A small class-conditioned spectrogram diffusion model, trained from scratch.
Model: log mel input, norm rmsnorm, patch size [16, 4], layers 8.
Training: 13600 steps, batches of 128.
Data: trained on two synthetic voices taking turns or overlapping, over music, noise or silence, 26041 training examples.
Rows from block 3 of a small class-conditioned spectrogram diffusion model, named by matrix and row number. Rows with one number belong to one neuron. Each number is 500 + 25 x the weight over its row's rms, rounded and kept within 0 to 999. All counts start at 0. Numbers have three digits each.
After each neuron's rows are labels from the 100 clips, of 14976 (inputs lightly noised), where the neuron reaches its highest value: "lies over" is the class under the peak. Only what is clearly more common there than usual is listed. The data: two synthetic voices taking turns or overlapping, over music, noise or silence. In brackets: how many of the 100, against the usual share in percent.
# fc1: MLP up (model.blocks.3.mlp.fc1.weight, 640x160), inputs 0-159
# fc2: MLP down (model.blocks.3.mlp.fc2.weight, 160x640, transposed), outputs 0-159

fc1.509:481518492498506490502555496494497457521516467494510509509467510454517509507547492500516445488508489526562501563504486530497501498506503536496474542495474517597506448485509487497506511489508512502505497483505473520467500507494496511507493550500501501499490486515481506484483460495497518508480462479457524470497493524518557492573557503487527520530499522486481506475510493504515511494518539481481502485521506478489516484512461465551505508487518484486549488501488503511462470437530546
fc2.509:506507503490513496467533486516522539484501495497508515504523507504509497513446528520514462481470503524539507522513485485494499463527493518488477531503471461457468545527497536509522504493495548481515464521529526516446524484497522498435496506512511516504484490490494506495525508476484520468472528494489520468472506537519537503554556516502458531476512515519513509514513526492494507498515457600516520499518515544519481521526526495532542517464486506511507498459486522480466520542524546
lies over: no speech (83 vs 34.2)

fc1.391:467507488508476524487518505493511512489507483484523488520517524500507502486517500525484453510559488506486444514529478498451541530519511496478473487459464458512531495492509477505492507470527505515493537472508513509491524531505522501478500500504559564569493470507475489506495509529495502506494503532446468519537491507483509528454493497476545511476478475443471535480525574505456527451497504527521476465503522525450473496505487504537487461479486495505498494498513467506456508503510498
fc2.391:531503531511484512509512513496521524482465520463507458491504463495480522449500521536484487447501476499473421473503479489485510525501489461522458498483441492496501484509508462480507555475510513491498495485539534501467532517517505477543523472499449512572515502513511514479518488491499491489510510522470485502483477504522517485487495519505464492545495488488543520506501457466532512480507485492476481496457515545466514507472524502467522524463516454505495517467562524512492494510485450
lies over: child-like voice (57 vs 15.3)

fc1.173:512514522552493472513532509490484482499538492456489517470530533544492516512505492488501528503492501541478486511543496503504497528490491507452488486478502508500496447502476513477468493472514530470534514474496534491500524519524476527542496433512498502487483485490466548497561475549515487481483490444514502514530478502455493522525530529496565511471500485498497510474490519498483516506524524499484463485492476479544525467477482494518534491501527492491489501425509483461499566478488463
fc2.173:522498493505519481487494489514451523521530519528525477465562503474511518499473472515498453466513498482564489459521474509482503493488477487509490524506553501475503454471471481526493488533522487509471513476516546502508500505529490508519540513513516512479499468505445538485450559544530474477506537535524541480531501542517542508495445473523521532492487470484481504515473452520493480535469488455518522516493474494534473486496545529513484499503497471488498492486496475521519515499512508
lies over: child-like voice (37 vs 15.3)

fc1.263:467517537477519483483501521506514503531499502516543478493500515557542493497507523474502526539503497515520560525521507499536491504549512489483470493496529453523493532488472525480519491508474484446486527494495508480520479504470518460465473502588407474496527479509517510520489489536451473489504543505548542517481549513521506507529512540516504521488481531518480517490455474483496487469527509510493475515476464512540493501473524527510506496505505487506509480479483494519491493507476488
fc2.263:479472470556456457499488548473503485492466502488428508511512479452464495474506505510497490497486548500505484486516522484524528448504500488462492502505499529503504528466522503490502508531531471515494479523511496470504455516544503517507510480494429487508550528503567487498492474508548489491519485462504466526535492520492463488486501464485501494494504514511479509473485496516443489551483524470504503495442455531494559512467483478500505500476512462498481528484488486488529499501490498
lies over: low voice (64 vs 14.6)

fc1.598:539439581484503490477481508509487477464499504500498532501498502483573507512519489509479517510490484470499516488487480504503466532525486469492455503484512492529476502495495532461475502505458470486470517478440485502496482552496478492503478475482486473526502497507484480500471483524489493497493497486483495491513466484468479510529502475508519505481466506518473491490450494561476496506486508494480486468586442514528490502461527476463539518501481578501485488487493526504514518478462489
fc2.598:436420543530510518524504505443546519486473493503530502494463482503519531520472503558510504494505489505491508472544492541502502480523535468482505517480489526517542492463457479493526519506483499447483506534440525498497488504495477538472508504501502505568465475485479490498524502528506479501485498504466474501516483510489528506488496505547516483491487506479529517499458496468538498464492494518457521496529560493530477533482488506505514497455523504487465507493493497459478511494460490
lies over: low voice (55 vs 14.6); deep voice (42 vs 14.6)

fc1.548:477446497555503512501533538523470533500492502529501549515489503492510510509510519529504505515534515503507438540492525499453473511488489506449475490487457528485483481473521515488486500466503470485475542474505476560462547519527517534501500496501587545468506479527500492495465484485502516533497466495469486504547492520484475524490522507492519520505510504485528517472496494568490501466477484499527457512492498532471454505455471474483509490526469513480491491487482493474488491500483523
fc2.548:593493508482527501501489501538502485497503473502542474504494505519570482486507487427495506515503429492514515508496472506480500541462513504534496500498511451499494500510525520504502495497491500518510507488510502503499514453497525455537514522442573439459491487545461517493496479516501486508506467515522510506516546484507485511514504558497479494509517482474527507500510517487507480499463470508521481501587497483501479497504463497477501501522497466487505485538500505526469486497514496
lies over: child-like voice (88 vs 15.3)

fc1.339:493489517516513488508486502533502479495499516512488480524506530515501540506496504499518522511517502502513510496482475502499518506515514509472491492496500548512498489503503517494490521481483511480491527473477502505501520499503472497489446510511506499491658498533461490404449471459508534543527502526481504520515541507512530523504498512526516518517498498493495517471528503486568458501548551518491449483480475500500498495502494506509516509507517494476495522469462490472465495499514490
fc2.339:517546461476491517497519522498528483526466480521479524502489537535506521534487502507520477491456488544503502516502495519509513499460512523543519479522482480505532464519505469514508499498534513501498505452485482515550545453522464506520530530494508493502428527503499502569486455502511478493484495474479479448515507514498474490492508457520507548525510528522469484449474518520466437487489540507489444506527467516515510519499504496510519497506461483459521462532515496473481499514506530
lies over: two voices (34 vs 6.6)

fc1.184:474531484493540496515521537509500533473522545497480468533471503526476536507500497497494520500480535524510530493511481549497496496471463493483504496495496508505467457477503496475509467476480493459518518491525542504501516503532552470463493466458529450520516489522493498519530509472567498513497508495496487517543503539516524529517546517511522532517491513521505532508495429493524477518489537496517475572531470463487478493497453475529540478505471485467476479513509530486522470491515477
fc2.184:517532488488487439530495504502533493499481476546476505484513497514488490500524475474457485500493531456475531508498489492513552515460546540487490541522458464484480504503478514485468478527553548480498526491522510501455460491504525491505511485546455473464562503552476519518446512507505470480474521486528511496499502492503493539476496493471488497507514518495510525480458511438493504555526493503485514511542515528474494486480556487489500510536514503484496492500511474478500507502555503
lies over: deep voice (49 vs 14.6); low voice (34 vs 14.6)

fc1.536:495522461504522494479552494495518510542502477465531509531542517513491510480521477517564487514513527465480516505570438562488495501524518515505507455501509438503478514500482503486491492483494488480519508491492487485551505461510556480498494482497507469480516496537479486520519480494478483486528531490520514555517504511448463495515516518511475495507513455553518496499482502504523475536509500528477499503501499472537492517485483469517524459522486524558522514489474499478520510444534528
fc2.536:495533465474503453513535509518540465519534458490500478493445481505517465534487539525544481508500473477474525505472458505471458498464492522501502494509569471487519458502528503502495456526526525474491477454499524522527504526542475460497535549482494475483508503510470495535504549462455474531541477522513509516522531503492494508473500507500537487524456550450502483491496516512509506498495486460504499501495500484518498496497553535496473520526509518483509528505493463504528508520495522
lies over: low voice (33 vs 14.6)

fc1.284:480537451514510494511504515488455496504547517471521505494451523521510515514502498481505498502499502485494515504499409506509505490468470523475461509473460491539462477491509487464514532464484455499479526476493510503464581522520509471472482454504482538561507483522514505495503478488501466546494475528481510496500550496491503509472507536488485511500495489500480508491535472543494498468502510521487441489521547510508487479509507447452518495537488469499531442502493515491491495503483503
fc2.284:478492466500510442474472472497478513474448483471473460504531477498505451502498507539492493499498519508486499508493471504540534469500525525484491533476491495460516468499502539510494491535509477493483497503469501486492476539462560500513501491513500567513527441499536534510454458515535479484493505499510487488511537494508538537487531522493484472501459494478547505530561548487523493551494502519518491503490459494539501481495515491492506509503507576496496532497493488508544526500476491
lies over: no speech (99 vs 34.2)

fc1.590:442505509538484500502528494457512493490518505521592533493501516546532503516517505504512522514512534511522467527499487507493485515510476506495501516502463474485505481487516511462485480504491488514472513502497512471514542500512542543486521477482496512490513442530439489529511531521505462513536460466506502517565514485521534534494563498513502519519525502495517507489464526493487494473562482506552501534464490486562522495466460510478506470486490479503476504511483473497512472466485501
fc2.590:549519549539507419475505504505549492492511480491479450502504494534535532464475553537552492480494524481531506455494507510480473448477475487523475537531506509493523520505523502484495450514480540521480488507500505474535493525501522522494497481531525529454487476484448512476537545499514488506521532502492511511465458487524524481491486485484489529490468472497508499501482501529486485521540535457502506491468503508544515514491547486482515510518521471524534485514478497499485514491537494
lies over: high voice (86 vs 14.7)

fc1.422:455496484467492514444498533502512537505502510545560517514519556519489519537522517540528553518544521496517533529483467525516483544545492511486474487454491498477484478480510474494487508505503475496483516481475487501529490475506502550467444469503495524484488483525461494525484513499512490510518497462543483540502532540511511530521520517530549509511522521523497494501426493464510524497527529541469542502478491507507486484505504487495486499492479548495484488498489484492458482511482540
fc2.422:520494465510515507525491535526508488473485509510482524495467516502507472452494491464500499492525471524490529501494476508497507505481481525569473481505516453496484470517519475528498465511490491487525514484524489512490498525498549466492501489510488453510527551479540497462504490445494492460497534493525484483505514503498490515530518532487498482543452474494531508519477480465506579443461495535454436521530513513491493500461539522465497467492490519509498488484462510489443525490539498
lies over: low voice (44 vs 14.6); high voice (43 vs 14.7)

fc1.558:487512503496479427504445513497484534502511493511468483529496498470507519466541497534519531513500547491524506506516495585468529519515489510497454499469486518524487479486521492491472480472495483490536489485483554497530485521554522516500523528489481520500512495520519476486499534486533509497479517503504486496478490514506503517518518491521505483506502508460490520504481506517494494516459511508508450524536500536445511454491520461465492474488451482472494505513505476441465473472421458
fc2.558:523477484497537434497509492516484430468516501498503519490520505512505509534502508547508522505459492467544490532489502441530506478527479508458474524519496527466519500494483509490516475526495447479478495522516465448529497507499474518472450550509526487481503514514474479488491528505526499495489531497516480519513529495512533494514510526475512483515517472538488494532457475552481477520501511462451527486542492491437450542476511510486498486464485455530478532497487530499518510500510506
lies over: child-like voice (68 vs 15.3)

fc1.199:456455505501552516508530540518486529511504528511503540537515524484543528512563533486515498513521559521516504494498495533441451429496467504466460468473500546519480464486546518479518518487493490493513538482528510525506515581550535509512509462516514514517515487540528461506482508482502505527532501490495481543515486529488512515532520488510534522520509516526519525487487504487496509510474519529477494544504485514501486477484480518508534499507473526499508489486491511485496489482489505
fc2.199:417476546482512494526495510526481477494487495517516472493490510541466507522523513527530498500489454486491527511467518489526514500519520460537494500520506432500513466527499493518505477523518495541497513476515495462508514425537524502518533517478537487461545503528498481500533486470549504509501435531529505496511547473515482518459509505480494517496544527489494520474506530517474506540505514508484477451493461487516533497477458491500498497535500504514513459488483488509493456478533490
lies over: child-like voice (55 vs 15.3)

fc1.513:505493504479494486445490486513453474495489506518560539527497524501522515496519513456496523513511534499497410498511494516491501507537501540495455490481460535534527469506524524498499569491438496499449495473451481486486483504480455441519472489516500512516508502510510499469498471515490491490514524506486519523478491499493501516525460457542495506509504508518493510505455530520513497530482513509511509538496552499492478460485474525471488488464513529475531465498475487493475535454488488
fc2.513:505474510489505469517531511470493508527530465497447503517485514494488476509501495508488495522507547468507490514501466485539496445529507486486499467445474527503527511517561499522472526514472480504511538489505502505453509522527490421511465493483532510490533510546489477502513484487498564478508498507494495491482513476491515540499476489468517498498453512521510509581476470576499500524508531494480505536455465501474515486505525467480508515520507506505477544479496481543526532507495512
lies over: no speech (84 vs 34.2)

fc1.186:499508466528541468497516542518496535544527500560543515497523493529474487498534516423507489522532554533507478535526550512489512505537482510504496486461461499457469475475484513510499493484504491496519498494525510480501491481534507498487505460587515440486497499509477510509516512496486522517498504488489505522493512523470463519522518512489508524505503499499537511507464482542510507503499508516500489550491487456458479482503467514538473466440444484492467474508496466488507498488504501
fc2.186:466494457521537456496482486544431511513513514483476541478513476501519487497521485468492496490519498493501475489510512486548521499491466494466478507488507464478467533475535486478493519491529488515490484511542492514495479475468532514479493462484470420451543489526507547504468495485523431546492517486492484503492514508529486493514512514493493493511478482502508502497505461475486510540444516507465549492525443453512523494435479491481511513491497538482484505500493518488488478490523480
lies over: no speech (65 vs 34.2)

fc1.444:496545435525483469492504531494483523507470533511489475502518500504532530509512505470540492519511531511509492526488490514475491529521487485477512516492484481528514445505540507471517515506519482538453517473515515511520495529457519505503489513513489452463519479524509461513501479533449475536523485504465494510517560502520499531503526524470510541494521488509522514478440535480492486468498495553470464499550530527522460457552491505507535524545478494500501529466500444502499491508500500
fc2.444:486526449532482491478502524507544497486536499492552532476504480518516496485454511519504465470486498498476485496511495514504508521499522478494541544524494498493507541475469506512535476529554518498451531512505506515494484467524531497475513545481496496470478506446575465527518530501459558507519519484518552469479429538477492476489483495532508502516532500515472544470450478464482508480518502500511505512510499475512528508518498511534485501471519473496516541501514514526464489510512506
lies over: no speech (75 vs 34.2)

fc1.309:419482471497480482490482513517509477490498512512526519504508513520491536507545522518511490556521522562517494514541493520471451508556513525502494510478463493522459523501518541459543492507465512496457536483463514545516510518535500517490456486463494504491525482551492473521500489516506507505527456513501534509455495530500501519546466502527495524547519541530481517498515517523527489545480511513530448508498489498532489476499518536516446483480502518503507489503467491501492520497481491
fc2.309:651489471477525482544531503469465487509496499498482457470505533514478488535498470517504501529513479468501506525493470508517479481538534475507513488511482513511474511500458535473509534496464505504516532503501518469465514470487508494510492500525493505506491483487483492496530480503471517539475480551503521493501532481502487500474511488512503507479475518503497517529517470534506496503472488507424504541446503471532493511542541479480510515536517466501481478507513486486492498500505487
lies over: high voice (41 vs 14.7)

fc1.338:477544537508536517503516562517526519525509544518512492530513516530513538509530502503503538516525527527534574517537501529420458467495468476459462465449515529538487488469506504492509487505453480464479538461484528498502504478503528498497466492514506499511523489549515515482486512530510501480519512515495537545496507525522507525510542511533514538513470533545528538490513510489530511517488514533485465523489479489497483519503477526524524504521507501489516493493483521494506507487501465
fc2.338:401531503492517458516480482440544496504498487474498505514518462509516477483486493492531492516517537526506565478510453480561501439495522507522505496499541499503542495494484478494511508506510495529492513493481481471496467518483520505538488469487528457515492460489452507483528488488523516502506448527514500508497497521495520497499504472476522501482525497511509477421511489492495489545510455516510533516459483509484496497474504446486512548500523506498482465477534533495495478503506478
lies over: two voices (26 vs 6.6)

fc1.177:509484475486533512508520519502472571517514545472521521498495480493490525516484499527530548505516522504503494519508504554494485490517494485491493523465498507505497517509488561486529515490486499471534498484490504491474471522503437462487466478511506503474474509531475504509493491498454495481480492505513580519510486482563568514520525521485514500534492540517490545498516467520507560547472514548478525514473475459438517499493507508506498503476489531475473499468499504495522459519499479
fc2.177:502501509486523524442470470477462495512508531475503450500505529494516487508497498562541507484499515516475508506501463470527442477494492531517527507491519482533514478476482438474490538486477509474456511508439471536499516504500515489493481549468502495481474499512477505504526521479478499501469527521494523508478507445487489452508528492529498512505529504500517545516530535524489470511462533476530491549488523532421494449494503495530480467512492508525477498519500493519482510469489536
lies over: child-like voice (39 vs 15.3)

fc1.115:459471484505463499496499536470510522517479497497529504531525544498465521515550527460545552539541526515512493505496508501475540488546510509507488494477506507515471482482495487494516462483495491494538542491526508486530480542521540529487482485501510561488508491510499528519487490517518479521537493520500519525506534521531534519528527521504545530546535542515526554456536477445499510508496513520494483532445495545505500481502512506505525490542463515496482534480496483508497471532471515
fc2.115:499503510517498525502497501452539512486460508494479558496503502511426490479488509543510501491504533538493488508480506474517552479512506535499499491516472498485561480513493471516521478503529504505468500500446503539508449499514506534468513515519448517503496538471541501507503499523517498494493491510498515509477497492486494477510496447468529514481419528486478497474472489483485505470545510512501528453510511523498533512569480523551530523490497561516467514463502458503501513492510500
lies over: low voice (37 vs 14.6)

fc1.244:510492473493468515475511509488487460485516504529491513469476497493514492505509505486526464511549550501555524501539515499492497501501460519496503534526481489487468516446517505482506542546492462503508504484461504478503504504523560511474463497516499524480500522498518491452526529489519475494530490479447431519468524500569523532547514478507496477483495454477486462494487524516515494506463492500507481551505487522509487537468503469495523483480511488522454518522498470469533451500461464
fc2.244:481455432495485519501520480505471520461514523545476485484539495501508496467498504489556525524545520483512509530477495502515512522481512510478476509513513499541490506532503466464509472448484484503474474509480501501561514525476506520506533464544536494491499496490490520498521492523537530484526497499479470515479517444487469530528500505463512514483542552490527436492487459529497492509486515483436522495540493474486523474472500498512526505500523451485509551460486511510495474482521524
lies over: child-like voice (38 vs 15.3)

fc1.607:502484487459528469493492544490516555515482518534592495501468519498516493508514509542501489512512553473514473512501494511499516528519493478445501497495447517490477481489486508496480530494474463500474503468471499534477467496480500558427465496515477549473490542502492466501516513452490483507524509500500485527497521518549509487470520531508517506506487483505512489499490509514538508463491492531502506478479489492492518505528553453528498490493480497496481444553480467476465476474492483
fc2.607:454487424517511541480491489509499541503509502484505488501493539510496508493514485515493508525493485496500572504493536461490505537489508509476502491492553460480487490534496491509481512525464503485504492484511478520507458500506509441446471480570490441500496520512551504477495487464497518510470555511485519491471493489467474470520468528513547501503473457498479479512457498514502490469498561482519497472511513476538476477533489505489500482486480561501478501507471520508463484493531516
lies over: low voice (51 vs 14.6); child-like voice (40 vs 15.3)

fc1.631:511496536520507498500494532513499511484513512502538501490504512540447517509507512461508512522500512545524444510523535502490476502492478523481491472493477467461485484501488525508535498480518506516515524496545506484506502539489499572503503492494462510496507504503507477561516534513417497516505539507459496513529486522494487523513500519505493508476492522517504531492484467519432499485499430476565472534545522468514486480463424532523483514486498488494530493510486454486483491493503484
fc2.631:473490542496497503488501473480496485487529512515446471503519517525460528502536486493498507495460515484476473505492502465475474515504490512494511501499458535503480520531488494472481492490541507517519515520544492510513485458477475565520514489492525493518505543513555553532463493490443529495511479515497512508490519492523479448498508498493489498520526497513498536476460499525509506450481597485449493475512567482517487500515563489516486524546491513503498481537498498494482509512519531
lies over: high voice (35 vs 14.7)

fc1.11:488494550511526529506509520509514537504496508511564529507493498518519511505514520451488536529525470495491473513501498503493501516516515505459496513483519507480536469501543521499495530483498512499487504482524512550492528516501499489499496487503533525483476492489439466531524526473489543520522389497468499501474472496497560500472484502490519506495474475495480519457472533519456494421523484519511486490505532531476508512495527470469490515511517516503499534499485508469456455504455518
fc2.11:474479519490445555480464484539511558492489516466462471526512490487525483471498445485488486514493517511500440519530484489525523544513496487493515485488501500526485533499514489524478513495515465509499516525525535489497527486533521499491505497498452514480519500540459479492492478470480493508497630503526510508515502514478500500497483492506489492517548494495516477500496532497505470520539509473497491485509528540482460514530446482514489523462504483509527475514452473488477488520519497
lies over: child-like voice (54 vs 15.3)

fc1.273:511451512483478480491524510469495487501495515486506496499514538517494529509505489522541508507534496518507548511495514551494516507539512498508501514497512470518462453501477491486537478509490491475538498487511528479511495450521502452492489465477529421494510515521497528493520509511471490508500444495526516516510520528531542525524549497494534519519524581512530520486459459529534482552522450524523506506470479525488507491507531477508555496480499507550469509484513527509510525491546510
fc2.273:518495508475516515540576538508504497528468489518488467502523498519506472478512474531504504492502483473526491516499488471517563512513524465499493497505575541505520496525506481484504439520470499515489451509495515512494501555519500441526535490521484425479503503484513568479490470522481521507490539488494491490488541518499471500500534492501501522493447457504461500440467539513475512503498546485503506518488501501434513499474479488506505491525509494479492516518483477496512507513497516
lies over: deep voice (44 vs 14.6)

fc1.445:507486487497514442493487512506485575539521478501524513506522545502516494556490464488504532518491521508470538501533506489516478520478477499498501501464488522500514436508485497510507499472501473508536523470483520492500468506517489482457505459489481509500510491512513514502495507529487535534488493495518512530477502536507466508528506508538583491495493490522489484503477511498496514504501491496565500525495491471459496456503492428502505484563478473452523498525487465490447519498456556
fc2.445:503514481533524470473489496511483469495469475500474543488487504499502512483496522468489513479477508509498493497483512487504545507504492509562487514500489510485496476489500497516487481490468499536518504517497483486486517500482499584500497500497502501515456579456536515489467507524521508476489474458521498523494556497484480507496493512480482495492546487491489502507491476524489512418516468575416491514526495514433537513486506481497528496497472464514476528491508521528531470494463535
lies over: deep voice (75 vs 14.6)

fc1.213:515477494569510490469515513487453480496543509556478509518503489522495495511540511416493512517526543510524482524507495533488539505496519492472495486507487465484493516473491518489485562491486477475459516491532499464442513505483496531486486469550535533466497495492526522465501497498482517522474573493509499512512503513471489513514542514509510513488507491505525516510503471428501513517514502499476506513501517498475480507540494461539508493488464501490545448528472479488525545502523494
fc2.213:488504496489507499489512508517473489511508506530477505491486509525494441517494510433500505500517507544508475519540537504522473536495509513518506472509525494486501519525533512497464522487532492513497508516488492504491546472480521528493503480499513515477506546502501522455496495471480534501512442487487461466484506499487514499506494499485513535522471509496519504511510510367493530472447465484491484460515479494480528507552533516536497542487450494504538496541538506501471547509508522
lies over: no speech (72 vs 34.2)

fc1.132:466517514511472494485517478500488487514482520544522524529554489506486494479536520492539516514512490448514497499487482526505523511559534428499486495480505518484521494493472519507522489472486521484491506487510524471526506508486503503510437445533512499517474515497488540488509551512512494492520501487516519502531543498507514522527496526517496515550508523510523567471488504459505541539535466541491497496483495550504481481506519553470487501454475512507491527437487493476453534534523498
fc2.132:475467495527528481493511507489507496484485467470496510494530484527457452472530455538487482485503523539483481501471471473521532489500487569496500486476480509477485506465461521469484492523480494498523507485522493527492513499491519502538429525523519480513526497518478512474503449514474509463515511480520481485561491538535500494463491462468468500533535506482527438502464508479490503535488497495485505521497513527445482500526520448515510520517518534505491505464534513487545540544512499
lies over: child-like voice (52 vs 15.3)

fc1.212:508503519501496494480488535522517526514481526486514478486478521510440522547510517503523480550526525494493502529510459516499573554570484551460513514492457507513496462508509506499484493465519499496459508467504489511523529555526508490509488482557502515504496457494477498520516503477526486516508503488491507523506461550540495514481514541472522525472473510542496518459475515462466530476509518519528483448512510524480471504521436475529519492515533518508520487478511498493481510502507488
fc2.212:512482516550472460501495429507508513522523509513500491529506530426450507535476510493495512544492487474494480507529439513491540514506492453522484496510499505515499507518477508507494507499529508532510501497528522504515529486500536512488537469454511505485469521501488490506463524493535485522474526454481517498453554466508499480548520489497519490479535501506483536497516519497522483460482484544452489501519493486457525532531543541453515474485460458476524537517515503495491473506489513
lies over: high voice (83 vs 14.7)

fc1.367:474485492505463473474476500452496509479484526521545490518514519492466545515523525554502495521534509495527496524485483519497533565572540545506494504488505507535514456508513508478510489482476496498483516466487519490511524522491519498485478482528446509514519456535463481533473522503491481512520460511513535525494502538549493525499512513521485538534485526540519516472490482464494519514530503531501500483470544517512510485521418520492488511497501555507529494472491493497459500487528526
fc2.367:465478458484476506497500449493491513473544499531527522508451517480550490540462511492508491529529467503499523492530499510496484518485491463508478486491505541522518513497521484483505491517506498473474493518533552449510512496507504483461542479475513581468521515534515454498511526473510504487499509493483521510464549471488518515508503536506495491517462477512498535505507481533496501511523533481485490503496441472496509523482520547420524436513474487494496502535494534499526477471522505
lies over: high voice (87 vs 14.7)

fc1.266:444461521526493492487519504497517499498477489534547483505530529516491514533524535492506545510516537514517450509529555503492483508531488532510463482472432509495484481477512528496520502472472487492487495485462518522513522513492511527470467458522523468547504494501493490520499510557447487518515532497485503527491529509464466514541492497527523524531526504540517509501491437544501493513490532511542476504525474447534475484506459527496469498478490498472533471500496453511490496476501514
fc2.266:515473535475499494531511473491487501510516486503479575507497495520609485470490525512487497500546526498486557507476486486472455511481495483480487502503495549495501519522457495500531476521469487505492478493505505469504483510468546533499517480482518532524479482459484490491507502487464513500506441507477523517500547520506524505494492481502486513486533468489510502472494554435492506499477488502491464518490498491533510531409510491476511482496505555526502497499546500506500506500503476
lies over: no speech (87 vs 34.2)

fc1.243:516558494508550489508486511492491519491480510499531486521482530512486559508515507488528488518526499519481503499508491504519491532509491530492499490505486536519469489511507526496517525484511495510505531485496530515513530504531503507508443495471446469500563462534510478438471451478470503519508510543517506516509555516467516522521490498490526503508473518504512526488492543519592459478534580540497494484482433505483473461475500488526513495464486506489498498492486497522480484493497507
fc2.243:542550488478480480526528521513487485544500506500467569509494486494482506518495506485506483505472521516493506493515455500491504439500474475533492480508541512514517491482513491503509486492514488545522559471523511486503494491480521524532501505505479494487468485542488447495523476532500482524456483485522494466539491484486484482482531507486520519515535504535506505420535508496517462510533453562430543523463482483547480471523466494511499520510466520519515479484507536499515497491509497
lies over: low voice (40 vs 14.6); two voices (33 vs 6.6)

fc1.291:517478491534498506499486488451546496484503545494527540542508489497504526491530538499516525514552521524521485523522488531483505520532524495479469514466494438489502463514497547476521541489493485499523482489481511523490519504505489487506518495434518449444527485506558489530525519511510515499505479549485556516496522484529469509499493489499563523539515512500468524485537510525499487501514478526474498481490454481531510469502455484461467489497496540479454516482515493499506512475502459
fc2.291:531487505497517510475497508499502495504490527488493447463528526528503450520464472480523476518540503518502475523527464477584503487488495522524540536525499501484513484501516470497498558495492455512485497481465520482503516532506483484537512516541477448433501546502572479496521501495532532486512520542508476491529508522511521460466468504514455513522511529501524504479536486552484512458503525525547493508520509518518474498506548492508487494522489505525513487503517539508498523507507515
lies over: two voices (28 vs 6.6)

fc1.190:491531505519503460466492486514522506507497494506466482513504533510480536528518497484511544519504513508503528495531543504471497477495489536482496485490491514507488504476533497518510523468503522534520538501506513482479499501501508612496503484448462580522515482527501472514509504512531511526526488506482498522496550529455519522501514494525534488535492500532505529479508476476502519532469574499535490540497493460533461493457469525473554524486475487491504500482488505480450483491488497
fc2.190:450503495499488522524533514500546487505462493523496521487469506507492509506522464566507520506516508483492575481491528505553526515482525477464521495498513486469521470491490497495525501516517457522508487486498492515498467498534481622500510513553529533489530490527468482503507510505483521490496482491512512460488460530506519497510486499509517518518514469492495486455506476451545529507509447491496553483524513471481513503460523502538466487474504453490492486484494517484494496482498498
lies over: deep voice (50 vs 14.6)

fc1.530:504557460502501503495503501529508508523536475541534451523577507519524493476518521492551517508524517517503471517516518520478497501523549483474473448485502487459503527467521477512526480489497502502496519492511524518518483489490533492494490500489462506503484488498497490529518486489470485502524527489484504523519495524502570497505521489544513518510440539517552487498533489515483518496545469495486508543525496459489519446454468514496468468461489521465541460511465474501472521465506493
fc2.530:475530480551486474479502526484555498505500519489483522503530477520493528493515544524491477482471505467490533493463518491483477505504499496450508513442463537476474500500507517539499434475477455504558525511489503498477493479459497503499487508505549523498526491489488463479501533555422541466489531524489531509495476466466479500497499515465501455491542511478525517514538529485493533526490505489518489506513511502504463466500537494511490502517477526484514507499473472544506544529491502
lies over: low voice (34 vs 14.6)

fc1.426:500520447482524497478530516527495527533485544516454495497472505503485526525509493540491515523499540537527497505510488521475495556525474483465513515477488508507490494499509512467520566476485454481498505485461528479498552434519484478522508462529490436507520511518497508477509518476528508526518451476540500497515521538521505543533519493495521503512484468501522496487545579454541485516504544491475498521482493529505510502512486488516505494501457489520473493473491541475517500476505493
fc2.426:520464512459507485487495524527504520443494485482539506473459521529523537479526509522503521532495443497502504493507503481506477473478489500491506483500491483492486505509507485562513486490503472468533480475503490504499558508526517464494499519465488444531417552500471554499553497513530509516485487529527531474506470479516470544487517541482509499501514480500516503494483469473498460414502472479523505493520506499502538488501517506496513479492529486525532467499475485526467498471532487
lies over: two voices (29 vs 6.6)

fc1.72:450495483492498514433513531491524521492492509547518515519462510547523530525498555499525483509534535547537491537502531520503472492526477538538485495471505477501461499486521510488485515537462456510444512477484452495485497489489522476488458508503473528518521493523530464512466456477485511567559485503505468517484543524533498508498496479516519538480515479521513497493504513508513495488477502504494540558494486486477498515484485488498512462514504525510482469506450477532512518481498509
fc2.72:449468487463512419497488502503466506527461496529477516495487498475487486485516511459484525484514512524492525503482479495561520516492506529476489523514452483514484471524491522488457492504523526512490510509523475480501488503464480543498541493438474557500484527509464529478474485492539513509509480494454493498488545496494485489509502514486508482527530492514496495502509455473498483488508485536410511508512464490530502491525573510473522496494518449515504512513547499493529511522496532
lies over: low voice (75 vs 14.6)